config.toml
model = "image captioner"
dataset = "simulated grey scan slices of phantoms with and without marks"
train_examples = 122500
image_size = 48
crop_scale_min = 0.8
horizontal_flip = false
cutout = 0.25
tokenizer = "word"
vocab_size = 25
encoder_arch = "resnet"
encoder_norm = "batchnorm"
encoder_activation = "gelu"
encoder_channel_attention = "se"
encoder_drop_path = 0.05
encoder_depths = [2, 5, 5]
encoder_kernel_size = 3
encoder_stem = "deep"
encoder_avg_pool_shortcut = false
encoder_widths = [48, 64, 96]
fusion = "cross_attention"
decoder_width = 320
decoder_layers = 6
decoder_norm = "layernorm"
decoder_norm_position = "pre"
decoder_activation = "gelu"
decoder_mlp_ratio = 4
decoder_head_dim = 32
decoder_fused_qkv = false
decoder_bias = "none"
decoder_qk_norm = false
decoder_parallel_block = false
decoder_inner_norm = false
decoder_positions = "sincos"
decoder_cross_attention_every = 1
decoder_tie_embeddings = true
init = "lecun_normal"
residual_init = "zero_last"
optimizer = "muon"
muon_scale = "match_rms_adamw"
lr = 0.0025
momentum = 0.9
nesterov = true
orthogonalizer = "polar_express"
adamw_lr_other_params = 0.0012
grad_clip = 0.5
steps = 16900
batch_size = 128
epochs = 17.7
lr_schedule = "cosine"
final_lr_fraction = 0.05
warmup_steps = 840
weight_decay = 0.04
adamw_weight_decay_other_params = 0
Rows from block 2 of the text decoder, named by matrix and row number. Rows with one number belong to one neuron. Each number is 50 + 10 x the weight over its row's rms, rounded and kept within 0 to 99. All counts start at 0.
# fc1: MLP up (decoder.blocks.2.mlp.fc1.weight, 1280x320), inputs 128-159
# fc2: MLP down (decoder.blocks.2.mlp.fc2.weight, 320x1280, transposed), outputs 128-159
fc1.820:59 66 56 49 34 56 47 34 48 40 54 43 61 48 46 54 35 58 57 53 41 53 42 36 50 40 61 49 56 59 54 50
fc2.820:41 60 66 47 46 46 40 57 51 44 43 42 43 39 56 41 53 41 60 36 54 57 41 54 55 57 42 52 34 48 53 55
fc1.821:33 55 41 52 58 45 37 52 63 38 53 56 61 54 49 45 44 50 72 39 59 60 39 57 62 46 48 58 41 55 32 48
fc2.821:68 50 62 52 53 48 39 55 56 62 45 59 46 41 44 34 46 39 29 51 48 44 59 54 43 44 42 46 43 40 59 44
fc1.822:57 58 52 51 51 54 49 42 52 58 49 36 42 36 56 41 45 53 50 55 48 55 54 45 54 37 47 54 37 41 49 52
fc2.822:35 38 45 53 50 49 30 57 43 36 47 51 49 45 46 49 47 59 55 54 47 38 56 48 38 52 56 51 56 67 51 52
fc1.823:54 39 53 53 49 50 53 58 45 56 57 59 42 54 52 48 27 64 48 59 47 44 54 56 59 63 61 51 42 78 43 53
fc2.823:29 58 50 47 55 41 45 59 65 38 57 46 66 41 41 38 73 34 60 48 63 42 45 31 31 64 45 39 61 38 47 44
fc1.824:47 48 59 64 57 54 60 48 50 54 47 45 73 42 43 43 62 60 54 47 61 50 52 45 52 54 54 64 50 68 56 38
fc2.824:56 63 55 48 36 48 59 51 54 40 38 47 44 47 53 57 40 45 55 49 47 48 42 52 59 37 44 41 50 47 58 57
fc1.825:42 48 52 40 60 41 66 51 44 47 51 59 52 57 45 41 56 44 51 59 56 35 55 52 57 54 53 58 39 59 48 47
fc2.825:54 51 49 49 44 45 36 34 61 54 37 37 61 49 61 63 40 63 59 44 46 59 46 58 42 52 51 42 38 37 49 47
fc1.826:54 46 43 32 59 48 45 64 60 48 63 75 46 67 46 67 51 50 46 60 43 46 47 40 59 68 51 45 36 59 46 59
fc2.826:45 42 39 64 45 43 32 48 52 59 54 25 37 33 44 52 37 47 68 42 49 49 59 66 43 40 49 65 52 35 48 43
fc1.827:46 56 55 50 51 45 63 56 59 58 68 58 51 57 67 48 56 40 46 16 70 43 50 49 54 54 55 39 49 82 54 59
fc2.827:54 37 45 43 51 68 33 58 50 51 35 33 42 41 28 53 53 58 55 70 61 55 36 53 46 51 47 65 39 42 55 49
fc1.828:35 43 60 42 63 63 47 54 43 39 59 70 45 57 46 56 59 53 74 65 55 44 51 51 47 57 50 41 20 48 45 46
fc2.828:46 47 59 52 46 52 41 62 48 54 49 38 45 54 48 50 57 46 38 34 46 49 48 49 54 50 36 40 30 40 48 43
fc1.829:52 47 43 45 42 54 41 31 57 51 46 47 59 55 50 65 46 40 43 52 51 70 54 35 55 44 66 51 69 55 61 60
fc2.829:42 31 62 58 52 46 40 63 43 55 53 42 61 45 46 32 61 39 36 45 65 43 45 52 42 59 48 38 21 31 43 64
fc1.830:51 51 64 34 53 50 51 55 55 51 57 42 69 48 57 39 56 48 57 30 54 36 61 57 39 58 50 48 58 51 52 44
fc2.830:50 46 50 52 38 51 52 51 59 59 50 43 35 62 51 62 55 57 50 63 54 68 36 51 67 46 34 49 55 45 33 44
fc1.831:37 57 56 59 56 68 27 46 35 52 44 53 58 34 46 53 42 52 61 45 43 45 46 52 45 45 56 37 43 53 63 40
fc2.831:63 50 46 51 47 46 50 52 49 55 49 41 49 65 48 48 72 49 50 51 59 62 63 44 56 50 38 48 38 46 44 63
fc1.832:58 41 56 45 42 51 61 44 32 61 62 60 45 43 61 55 57 25 49 41 47 46 41 53 52 44 57 36 36 63 65 48
fc2.832:61 51 48 49 60 71 40 41 49 36 43 40 36 50 39 59 58 44 48 63 48 58 48 31 44 47 49 53 53 73 37 54
fc1.833:52 54 29 53 55 36 37 55 36 50 52 50 55 72 64 54 48 45 49 43 52 47 43 31 62 62 46 26 48 58 57 62
fc2.833:52 44 64 39 52 68 39 73 40 63 58 58 44 48 44 48 59 46 37 43 54 36 46 53 55 45 52 65 37 38 50 45
fc1.834:38 55 41 40 57 41 54 52 33 59 49 58 39 51 46 65 32 40 48 61 33 51 40 47 61 58 49 55 43 49 74 51
fc2.834:68 55 35 33 55 51 48 39 39 31 38 51 41 43 34 56 54 42 59 46 49 61 30 38 41 53 56 50 59 53 52 35
fc1.835:61 36 47 47 48 45 61 52 61 45 57 45 46 56 48 55 50 57 61 49 71 36 56 42 35 55 45 48 25 69 52 45
fc2.835:46 55 26 47 50 57 51 45 37 54 51 39 50 54 54 54 57 51 38 42 43 57 52 55 61 45 60 55 43 47 50 48
fc1.836:45 59 61 51 54 48 59 55 51 61 60 56 45 53 61 49 48 32 45 37 52 26 67 57 51 46 41 45 41 76 37 61
fc2.836:45 59 40 51 53 65 41 60 42 55 49 36 65 49 49 42 62 56 37 60 60 59 35 58 52 49 56 48 38 32 51 51
fc1.837:34 45 62 59 59 50 55 52 51 34 50 40 53 58 51 62 41 59 53 58 59 53 25 43 71 51 48 57 31 51 54 42
fc2.837:62 59 56 34 51 32 63 40 36 38 50 39 47 36 39 44 55 34 72 39 46 59 39 41 57 45 47 40 52 62 51 49
fc1.838:47 42 58 50 42 63 59 40 69 50 52 69 49 41 65 45 49 39 58 45 46 41 55 56 40 60 60 60 45 58 37 59
fc2.838:57 46 53 55 57 58 46 45 64 39 49 44 45 57 56 62 59 59 71 48 49 56 48 49 54 60 57 60 60 54 43 47
fc1.839:48 66 59 54 55 48 55 49 54 52 52 42 53 50 49 45 54 54 58 52 47 65 71 64 53 50 67 49 53 50 49 40
fc2.839:55 41 49 62 43 45 43 50 38 57 52 51 54 53 35 46 45 57 44 39 51 25 51 48 50 47 28 52 49 47 48 66
fc1.840:40 44 37 47 60 57 41 35 45 51 50 64 50 39 63 44 40 67 50 34 56 32 50 54 30 32 39 36 24 64 48 58
fc2.840:59 53 62 38 42 48 55 66 48 46 52 57 42 48 28 49 47 49 59 52 36 66 63 45 66 49 52 64 51 42 52 36
fc1.841:50 39 59 58 53 50 51 61 53 30 47 29 36 65 34 43 34 50 57 43 60 47 46 64 42 63 60 54 57 64 58 67
fc2.841:29 52 58 30 67 36 37 50 55 51 60 63 49 54 41 50 59 44 59 41 68 46 65 61 50 59 39 62 37 37 58 51
fc1.842:53 60 43 47 39 56 31 52 56 47 51 37 49 49 68 55 61 66 51 35 54 44 62 52 31 52 66 38 47 60 59 47
fc2.842:30 35 62 50 42 42 25 54 45 48 58 47 53 57 55 37 57 42 41 48 65 35 55 51 47 49 44 43 40 46 40 64
fc1.843:58 61 69 48 60 42 46 45 58 50 44 40 42 51 46 48 44 38 66 49 55 62 42 47 58 41 60 63 49 69 55 38
fc2.843:54 40 43 43 54 27 31 40 54 51 45 54 43 55 54 50 41 42 61 44 56 61 42 52 51 48 45 52 61 60 64 41
fc1.844:58 61 43 53 38 43 35 49 68 62 56 52 46 56 57 55 59 81 61 38 52 61 58 50 41 45 62 54 66 61 34 47
fc2.844:58 50 57 49 40 55 42 61 57 61 53 53 55 38 54 60 64 76 61 48 38 62 64 53 51 40 67 58 58 55 37 43
fc1.845:51 64 47 52 40 44 45 65 60 62 52 46 56 37 48 51 65 53 63 39 46 72 43 53 47 53 54 71 69 48 45 55
fc2.845:45 53 50 62 51 35 30 68 46 59 66 40 58 37 48 42 68 54 51 52 55 40 65 50 57 42 62 33 46 51 55 56
fc1.846:42 49 57 64 63 46 41 51 39 54 44 48 52 53 59 40 64 43 57 40 55 41 55 55 45 38 57 41 45 60 50 56
fc2.846:59 54 49 41 43 47 57 50 60 44 55 58 47 49 43 57 53 52 60 54 50 61 39 56 64 66 29 73 60 57 46 38
fc1.847:59 44 46 54 29 49 44 44 53 52 56 48 54 46 28 66 42 57 47 58 46 57 38 52 56 66 57 64 46 77 60 59
fc2.847:45 53 54 48 58 33 44 40 29 39 49 44 61 36 42 42 69 32 58 47 61 53 42 32 55 31 56 40 47 62 54 49
fc1.848:51 53 43 53 41 47 53 57 40 48 50 54 32 52 45 57 60 39 66 40 48 55 44 52 68 30 50 40 40 61 58 48
fc2.848:43 47 48 46 46 54 43 52 49 48 43 55 39 52 63 57 68 26 51 58 34 47 52 42 43 54 56 57 38 86 53 43
fc1.849:52 41 70 53 55 47 60 52 45 54 55 51 59 57 45 55 59 62 54 57 50 35 70 59 53 50 56 68 61 65 57 39
fc2.849:42 56 48 32 40 50 38 62 44 55 64 53 31 43 54 55 62 48 55 22 56 58 40 48 50 45 43 31 37 65 51 61
fc1.850:51 52 69 38 47 33 48 50 63 56 52 61 60 65 59 50 63 29 44 46 50 47 49 58 46 51 62 58 56 52 61 60
fc2.850:42 36 63 51 51 51 56 42 53 47 47 42 46 56 41 63 52 49 57 46 53 53 26 54 37 53 49 47 53 40 50 62
fc1.851:38 36 67 43 55 60 37 58 50 46 47 49 58 44 54 48 56 60 56 66 60 40 56 50 37 53 38 35 50 56 33 40
fc2.851:36 56 52 52 31 46 42 61 52 45 47 38 38 52 52 36 60 48 41 36 52 51 63 52 58 47 59 40 44 57 37 45
fc1.852:67 44 62 64 48 42 50 54 58 39 51 40 63 53 54 61 50 43 56 44 45 50 42 43 56 55 46 61 57 53 39 57
fc2.852:57 57 33 52 42 59 41 40 38 53 32 38 51 48 50 46 27 63 42 59 38 60 44 50 60 37 44 43 53 56 41 57
fc1.853:63 44 40 53 48 36 46 51 62 59 50 58 37 38 54 42 41 39 51 55 55 28 47 60 51 66 66 42 38 61 61 70
fc2.853:39 42 68 61 55 37 44 55 51 49 47 29 57 54 64 43 50 37 39 51 60 47 43 40 52 40 54 59 45 45 40 43
fc1.854:48 40 50 46 57 38 50 51 65 52 61 48 41 51 66 46 46 55 57 34 58 32 53 55 39 63 57 29 17 69 41 71
fc2.854:54 57 73 41 58 54 53 53 42 59 48 35 67 60 50 54 36 48 61 64 71 67 57 56 53 63 37 61 63 43 45 43
fc1.855:58 65 36 59 39 38 51 51 57 65 60 58 43 67 58 57 38 56 58 52 57 48 45 54 64 69 43 59 58 42 58 42
fc2.855:54 35 72 54 51 49 46 48 50 46 51 60 56 52 64 40 49 45 37 45 61 43 52 42 39 29 52 45 45 65 36 71
fc1.856:44 49 36 49 46 42 50 54 62 55 58 51 51 49 49 43 44 51 68 28 62 36 42 53 46 62 57 27 24 71 39 67
fc2.856:51 47 64 50 55 63 56 50 38 57 44 49 33 68 56 50 52 44 45 62 68 60 53 52 37 37 39 49 58 35 54 50
fc1.857:30 32 34 67 46 48 58 54 65 48 44 53 39 60 44 47 51 40 57 58 56 59 71 42 50 44 55 51 52 58 43 48
fc2.857:31 43 54 57 45 37 40 65 53 58 63 39 44 54 48 38 63 35 44 35 65 37 46 49 59 42 51 41 38 44 46 57
fc1.858:61 53 55 59 37 31 60 53 76 55 52 54 52 44 49 44 38 50 45 49 56 41 49 51 41 53 58 36 56 68 50 52
fc2.858:32 36 56 37 67 43 43 46 60 46 58 30 53 59 57 44 59 38 46 53 62 47 39 49 59 42 62 66 43 47 47 40
fc1.859:46 52 55 52 44 62 57 58 37 63 56 66 55 44 45 50 43 53 55 43 42 46 46 58 65 54 67 50 42 53 52 59
fc2.859:50 45 44 49 28 58 49 56 53 62 55 46 70 53 63 48 53 41 46 63 56 40 48 59 52 65 35 48 64 42 40 40
fc1.860:54 50 47 61 55 42 45 53 46 52 52 42 41 31 66 40 65 47 74 50 52 45 49 71 31 49 54 47 40 47 44 48
fc2.860:39 41 43 46 44 47 46 61 63 47 40 74 54 61 43 57 38 50 38 42 44 54 55 31 65 45 45 65 62 52 46 46
fc1.861:55 53 57 44 46 44 61 36 39 44 43 48 50 49 54 34 57 48 64 53 62 55 41 66 60 58 48 52 38 34 43 47
fc2.861:53 52 48 48 39 58 61 55 51 69 53 47 71 54 62 41 37 57 50 52 52 55 54 59 51 57 66 47 58 30 45 36
fc1.862:58 56 52 56 55 44 66 49 59 52 53 42 46 59 53 41 51 50 55 40 60 49 62 54 41 57 58 46 60 54 56 59
fc2.862:45 42 55 59 47 51 44 49 60 59 53 59 50 45 39 50 58 54 68 57 55 44 49 35 43 53 45 45 45 60 51 33
fc1.863:52 50 49 59 51 59 41 54 47 57 60 49 52 38 53 47 40 69 72 45 54 44 53 64 34 46 62 29 19 54 63 73
fc2.863:58 53 42 55 32 41 56 48 40 70 48 37 50 55 40 47 53 53 38 45 59 48 39 39 58 32 46 46 54 54 41 64
fc1.864:45 73 51 48 42 47 42 52 63 51 60 40 42 52 44 58 59 59 59 51 43 52 41 58 55 32 61 58 71 52 34 47
fc2.864:61 64 50 55 39 52 41 55 52 60 53 59 45 31 45 60 51 66 47 51 24 60 46 50 54 44 57 52 53 67 49 48
fc1.865:51 54 51 40 56 47 51 65 42 46 57 62 47 55 40 59 58 35 46 60 54 22 53 41 75 58 49 66 47 45 52 44
fc2.865:44 46 48 74 46 39 59 40 55 42 56 43 40 47 53 39 42 57 44 45 46 68 52 60 30 50 37 54 30 62 48 57
fc1.866:58 55 43 52 56 53 43 58 52 66 59 65 48 38 59 33 46 47 52 67 47 45 67 43 53 45 41 41 46 40 51 63
fc2.866:51 47 63 47 65 50 54 56 50 57 56 41 58 52 45 49 44 60 50 62 63 46 55 45 43 52 39 55 56 47 56 62
fc1.867:39 45 58 60 43 48 57 66 50 43 63 60 65 56 43 57 66 48 55 54 59 39 55 35 56 50 46 61 55 66 44 59
fc2.867:55 45 47 37 62 44 46 29 48 46 35 36 48 41 46 59 50 50 45 43 40 63 34 58 45 36 49 69 40 49 65 43
fc1.868:49 48 56 67 41 42 65 57 58 55 56 51 43 40 51 40 53 58 76 36 71 34 59 63 45 66 54 32 38 64 54 62
fc2.868:57 62 32 43 62 62 43 51 58 61 38 49 45 55 63 40 48 54 36 53 51 56 27 44 45 36 46 63 55 43 47 39
fc1.869:41 45 23 42 54 49 57 71 44 42 43 67 40 48 45 45 54 42 60 53 62 28 48 54 53 48 31 50 37 59 55 39
fc2.869:55 60 46 46 45 53 45 55 45 42 42 42 40 42 40 56 43 55 52 38 39 63 55 51 44 52 46 38 41 27 50 58
fc1.870:47 61 37 46 49 42 42 53 45 50 65 51 44 55 46 67 63 58 43 67 61 57 71 32 55 52 37 55 47 44 42 56
fc2.870:45 39 53 53 46 47 45 65 47 45 47 37 50 38 51 29 64 51 57 41 74 40 65 48 42 54 63 34 48 53 41 62
fc1.871:51 60 55 52 67 73 50 35 34 48 42 43 69 44 47 58 52 41 57 53 60 55 74 36 61 52 40 56 43 43 55 61
fc2.871:37 38 47 42 53 50 43 56 31 52 48 45 39 53 52 37 46 41 53 46 66 52 47 41 50 51 42 47 33 45 48 59
fc1.872:45 54 33 63 57 46 48 57 59 59 46 64 37 36 62 45 47 48 49 68 58 34 48 53 59 55 52 48 42 69 59 51
fc2.872:42 38 38 61 52 35 49 45 48 36 50 48 57 41 27 44 50 55 55 49 61 35 56 49 41 44 55 60 45 47 60 69
fc1.873:47 55 59 56 38 50 50 50 37 58 69 47 48 54 45 40 58 68 51 47 58 33 69 55 47 54 47 47 55 63 38 50
fc2.873:46 55 27 40 44 60 43 50 44 53 44 63 26 56 55 66 57 44 55 49 45 55 51 49 53 34 45 30 40 54 55 53
fc1.874:54 39 39 45 56 41 37 41 50 62 47 48 53 46 55 51 46 47 48 23 43 33 36 43 52 42 51 49 43 60 58 57
fc2.874:44 35 37 35 58 38 39 60 51 37 53 48 36 51 50 32 52 41 41 43 56 43 47 49 44 69 59 64 56 33 51 43
fc1.875:39 62 31 52 39 38 50 48 60 40 43 79 38 53 43 40 60 49 78 36 45 48 62 60 42 54 50 59 52 48 49 45
fc2.875:34 45 44 47 60 44 53 51 66 41 54 68 30 52 48 53 48 54 67 45 39 44 53 62 44 52 57 75 50 59 59 45
fc1.876:37 51 41 36 54 49 30 56 44 56 49 53 57 56 35 53 55 39 62 46 58 40 47 45 50 52 56 57 28 52 58 54
fc2.876:54 42 52 48 62 47 40 68 49 45 58 41 35 49 55 38 49 41 40 50 51 42 53 45 49 51 43 44 48 40 58 52
fc1.877:34 53 51 52 50 47 45 47 41 57 54 46 53 58 44 45 48 56 71 42 71 37 36 42 47 68 60 40 41 62 40 56
fc2.877:53 46 57 47 51 39 42 50 60 54 59 34 55 40 58 43 64 28 21 48 51 51 52 55 63 38 53 63 63 52 61 48
fc1.878:61 51 47 53 38 53 61 50 62 58 52 71 49 49 30 42 37 58 44 49 51 40 36 55 48 65 36 48 48 65 53 43
fc2.878:42 46 47 54 43 46 28 50 45 63 34 31 58 42 49 51 49 48 50 51 30 60 42 57 60 13 86 52 42 44 50 39
fc1.879:42 57 44 37 59 49 45 49 45 53 41 59 56 52 38 54 44 37 63 47 56 48 21 49 64 59 47 56 49 49 62 46
fc2.879:50 57 30 34 68 58 48 32 32 38 32 51 41 44 45 44 38 46 48 48 55 76 30 55 40 52 51 43 56 42 50 52
fc1.880:55 45 53 59 38 49 37 43 41 54 53 55 48 59 44 60 36 51 47 40 33 51 56 50 54 39 49 73 45 42 44 47
fc2.880:34 50 48 42 65 50 54 51 52 59 70 52 56 51 43 41 64 44 48 57 56 41 60 51 47 55 42 30 31 65 54 57
fc1.881:64 61 49 44 37 57 49 56 59 69 45 57 39 44 62 61 30 55 48 41 36 51 50 60 51 46 50 58 32 48 59 51
fc2.881:39 53 51 66 47 45 41 49 28 51 48 47 45 61 22 43 43 62 57 42 45 48 39 45 56 40 67 54 54 52 47 48
fc1.882:40 41 69 49 42 36 54 53 77 60 62 40 54 48 48 41 55 43 52 46 65 42 47 64 43 57 57 50 50 54 50 62
fc2.882:49 44 57 42 46 37 86 46 47 52 49 62 59 64 60 48 56 25 32 55 50 48 42 64 45 52 46 34 55 34 56 63
fc1.883:61 60 60 49 47 51 40 61 41 53 53 52 55 63 40 56 54 58 42 69 20 64 60 44 62 47 32 52 58 25 51 33
fc2.883:40 42 47 49 41 36 33 59 45 57 51 49 66 48 49 33 47 49 55 56 60 43 60 53 48 51 67 34 43 43 65 49
fc1.884:50 52 40 44 56 39 50 41 44 61 54 59 41 52 43 52 51 60 57 72 56 69 50 51 62 56 56 65 51 64 54 55
fc2.884:47 47 41 53 35 59 35 67 35 54 58 46 45 46 41 60 59 49 36 34 53 34 54 52 45 42 42 34 36 43 45 48
fc1.885:49 50 62 39 55 34 41 55 44 70 68 65 63 44 50 54 35 53 54 58 60 46 56 68 54 57 55 48 46 61 38 56
fc2.885:52 42 46 45 57 43 51 40 47 51 47 70 39 52 72 43 51 47 43 44 55 51 57 63 46 48 56 44 46 71 44 62
fc1.886:60 51 36 50 58 61 66 51 33 57 54 51 39 39 57 43 41 50 49 64 52 48 45 43 30 37 64 47 54 62 54 54
fc2.886:48 48 56 65 55 48 49 48 50 39 58 33 56 34 50 47 45 53 54 65 70 28 50 49 44 64 54 43 61 50 52 74
fc1.887:51 46 36 59 44 53 63 49 50 57 52 65 45 47 42 49 54 34 58 62 50 33 49 48 48 53 52 48 27 58 49 43
fc2.887:47 50 58 34 61 42 48 55 41 49 50 43 75 67 49 52 51 59 69 08 58 50 51 42 46 50 38 28 45 35 67 60
fc1.888:40 59 49 49 43 61 61 54 48 49 47 46 43 62 43 54 48 40 43 40 45 53 59 58 51 37 42 65 68 46 57 53
fc2.888:43 57 41 53 58 65 56 48 43 33 51 52 27 57 47 45 35 43 50 43 57 51 49 31 49 34 32 37 45 52 42 50
fc1.889:60 58 50 37 51 54 55 55 43 60 51 50 47 51 51 44 48 50 42 73 30 52 67 56 54 40 30 58 44 47 51 52
fc2.889:54 60 55 46 55 45 54 52 41 37 44 47 60 43 48 53 46 56 48 54 58 49 45 58 45 63 57 40 45 49 51 55
fc1.890:47 49 32 45 48 45 45 50 55 52 52 68 28 46 41 42 44 62 58 47 67 43 56 59 53 57 55 43 35 29 67 46
fc2.890:65 38 40 69 63 55 38 58 44 55 52 45 49 48 69 49 52 44 50 57 35 51 50 50 46 39 56 50 68 70 45 51
fc1.891:53 50 43 61 35 43 52 52 59 67 37 58 53 48 50 42 35 51 59 43 58 46 49 55 45 70 61 16 50 80 58 82
fc2.891:50 40 68 40 62 39 49 49 52 56 67 28 55 54 60 36 47 35 36 54 54 39 35 55 70 39 60 64 47 50 54 20
fc1.892:58 55 52 41 48 44 47 61 45 50 62 54 52 50 39 53 53 50 66 53 52 50 50 49 55 56 42 49 39 60 36 58
fc2.892:40 54 39 63 50 60 37 52 45 56 42 50 35 47 57 55 37 46 37 51 43 44 52 50 54 46 46 53 41 54 59 41
fc1.893:57 43 52 52 49 46 36 59 40 58 59 64 52 62 34 64 49 53 46 49 39 52 50 47 61 55 48 70 51 64 37 52
fc2.893:41 54 43 54 49 43 48 57 48 41 68 39 34 40 48 53 47 42 39 81 58 47 59 62 49 60 48 38 38 50 62 48
fc1.894:49 48 42 54 39 50 42 54 61 58 51 50 48 37 64 54 39 59 62 33 42 33 48 54 35 53 64 22 19 70 65 69
fc2.894:53 57 61 52 50 48 37 58 36 62 61 54 52 61 40 53 55 63 53 48 41 47 56 52 74 43 44 70 62 38 45 45
fc1.895:44 56 32 44 47 48 51 48 44 53 42 50 44 38 58 43 42 52 56 51 55 43 44 45 45 56 42 34 29 55 61 77
fc2.895:48 58 53 46 64 60 35 53 49 52 47 42 51 61 43 60 50 43 39 42 34 58 39 57 56 67 46 58 62 45 42 29
fc1.896:50 49 49 48 67 56 47 54 46 50 42 48 52 55 57 45 55 56 49 36 51 43 58 71 48 46 65 52 66 48 53 43
fc2.896:48 48 39 61 44 49 64 45 57 50 65 61 37 39 38 46 49 57 57 49 58 47 49 45 42 45 47 51 36 63 40 53
fc1.897:41 41 39 45 46 58 44 51 56 55 58 38 69 41 52 41 74 46 62 53 38 55 54 48 43 54 56 60 69 39 59 40
fc2.897:43 42 51 50 51 48 40 62 56 41 46 56 41 47 58 38 46 45 33 48 54 44 58 48 44 50 51 38 41 34 43 44
fc1.898:48 36 48 50 48 34 56 53 36 49 59 65 55 51 62 54 67 53 57 34 64 33 48 62 44 60 59 70 47 43 45 59
fc2.898:50 47 44 42 26 59 48 59 57 68 50 41 62 48 66 30 37 36 52 52 44 49 53 52 56 47 49 47 56 39 39 58
fc1.899:53 62 28 54 51 55 45 60 57 63 51 68 40 43 45 43 43 47 64 44 61 38 44 54 57 64 44 48 48 68 49 49
fc2.899:31 47 50 53 53 44 39 51 56 36 42 65 40 56 54 49 54 60 47 47 52 44 70 45 41 35 56 65 42 44 48 58
fc1.900:46 60 67 51 52 54 40 50 51 52 49 31 60 58 60 55 48 50 44 70 50 53 32 55 60 49 41 51 45 37 43 43
fc2.900:54 63 50 40 45 44 55 38 41 46 59 36 47 37 45 56 37 49 57 62 49 51 43 41 69 32 49 36 45 59 52 49
fc1.901:48 46 53 38 42 59 36 54 41 58 39 54 46 46 55 41 45 38 58 53 47 40 47 47 52 33 55 47 44 48 61 43
fc2.901:45 37 63 57 44 51 47 49 55 56 48 39 40 56 60 34 51 44 29 45 52 45 56 49 56 48 37 43 40 30 46 45
fc1.902:46 38 43 45 53 58 45 63 49 54 48 62 49 55 34 61 51 44 54 52 60 53 45 45 71 61 46 59 46 62 53 49
fc2.902:49 64 35 59 50 54 40 49 52 47 61 49 49 52 55 51 57 55 43 35 44 43 55 61 38 51 58 65 34 49 65 53
fc1.903:49 43 50 63 35 54 57 50 47 64 66 65 49 59 42 70 52 55 61 51 46 46 46 59 56 50 49 72 63 52 72 55
fc2.903:33 38 57 55 43 40 42 62 43 58 57 53 54 47 46 36 56 30 52 41 64 37 54 51 48 50 40 54 46 49 57 56
fc1.904:50 39 58 50 44 47 40 50 41 56 51 53 46 58 54 56 41 47 63 54 33 46 73 47 44 52 48 54 53 44 47 48
fc2.904:33 57 45 53 41 63 61 68 53 54 47 39 50 49 52 57 56 47 59 40 53 53 70 47 49 58 57 31 48 37 55 49
fc1.905:47 49 61 58 59 44 43 41 60 50 46 53 66 55 53 50 51 55 52 38 55 50 40 50 53 47 51 52 49 59 40 45
fc2.905:61 58 48 49 45 63 68 41 48 43 54 50 30 43 34 43 61 31 61 48 44 61 55 42 56 39 34 62 62 66 66 46
fc1.906:60 57 56 40 59 48 34 44 64 54 44 53 49 55 50 46 45 44 75 40 65 56 43 52 60 54 67 56 47 74 48 40
fc2.906:49 48 45 38 56 49 40 33 42 55 42 53 62 51 55 67 47 50 49 55 55 56 27 53 38 61 37 38 56 50 59 38
fc1.907:54 43 54 52 59 40 44 72 48 50 54 56 52 59 44 47 66 54 68 59 48 42 50 56 30 54 62 47 66 47 53 46
fc2.907:38 45 66 52 40 46 40 54 47 53 38 53 34 63 48 39 43 43 29 46 65 49 51 48 67 45 36 39 35 38 38 46
fc1.908:47 57 48 39 41 39 31 55 73 53 51 72 27 37 53 45 43 49 68 43 46 53 71 60 55 59 41 60 37 58 56 54
fc2.908:41 52 47 40 62 55 37 55 63 45 49 56 51 62 48 53 52 60 56 50 39 47 49 51 63 45 52 68 53 60 46 34
fc1.909:30 43 39 62 40 52 55 43 57 54 45 56 62 50 53 36 55 70 59 56 56 70 45 11 40 56 66 53 55 57 65 58
fc2.909:35 43 59 54 50 26 42 59 44 50 60 41 50 47 42 43 74 34 51 39 65 42 51 43 55 61 48 44 43 52 65 55
fc1.910:37 46 28 41 42 51 49 67 45 43 63 54 43 46 37 45 63 44 59 43 61 38 40 65 24 36 48 48 31 68 53 55
fc2.910:57 53 65 49 58 50 38 45 54 57 35 49 43 43 65 57 46 52 43 38 40 57 40 43 51 71 48 54 45 39 49 56
fc1.911:53 55 46 58 62 67 56 54 37 47 40 60 43 65 49 60 42 45 61 45 43 41 58 63 45 69 60 48 46 52 57 62
fc2.911:45 52 45 48 63 61 49 58 43 40 49 48 41 61 52 42 38 40 44 41 62 41 53 51 34 66 41 53 31 41 38 54
fc1.912:55 47 50 60 54 47 58 45 34 49 53 39 53 49 40 37 59 41 53 47 56 36 55 45 51 49 51 61 65 45 51 45
fc2.912:46 47 58 44 47 55 42 56 57 50 33 59 44 37 49 45 45 63 45 53 56 72 59 55 40 42 43 57 30 58 53 57
fc1.913:58 33 52 55 59 50 68 41 49 38 71 39 31 43 50 55 52 54 40 54 44 41 42 55 50 50 52 70 43 48 55 49
fc2.913:48 42 72 56 45 56 61 45 64 59 31 57 70 68 67 55 49 48 49 53 53 52 43 55 51 55 55 50 67 48 46 38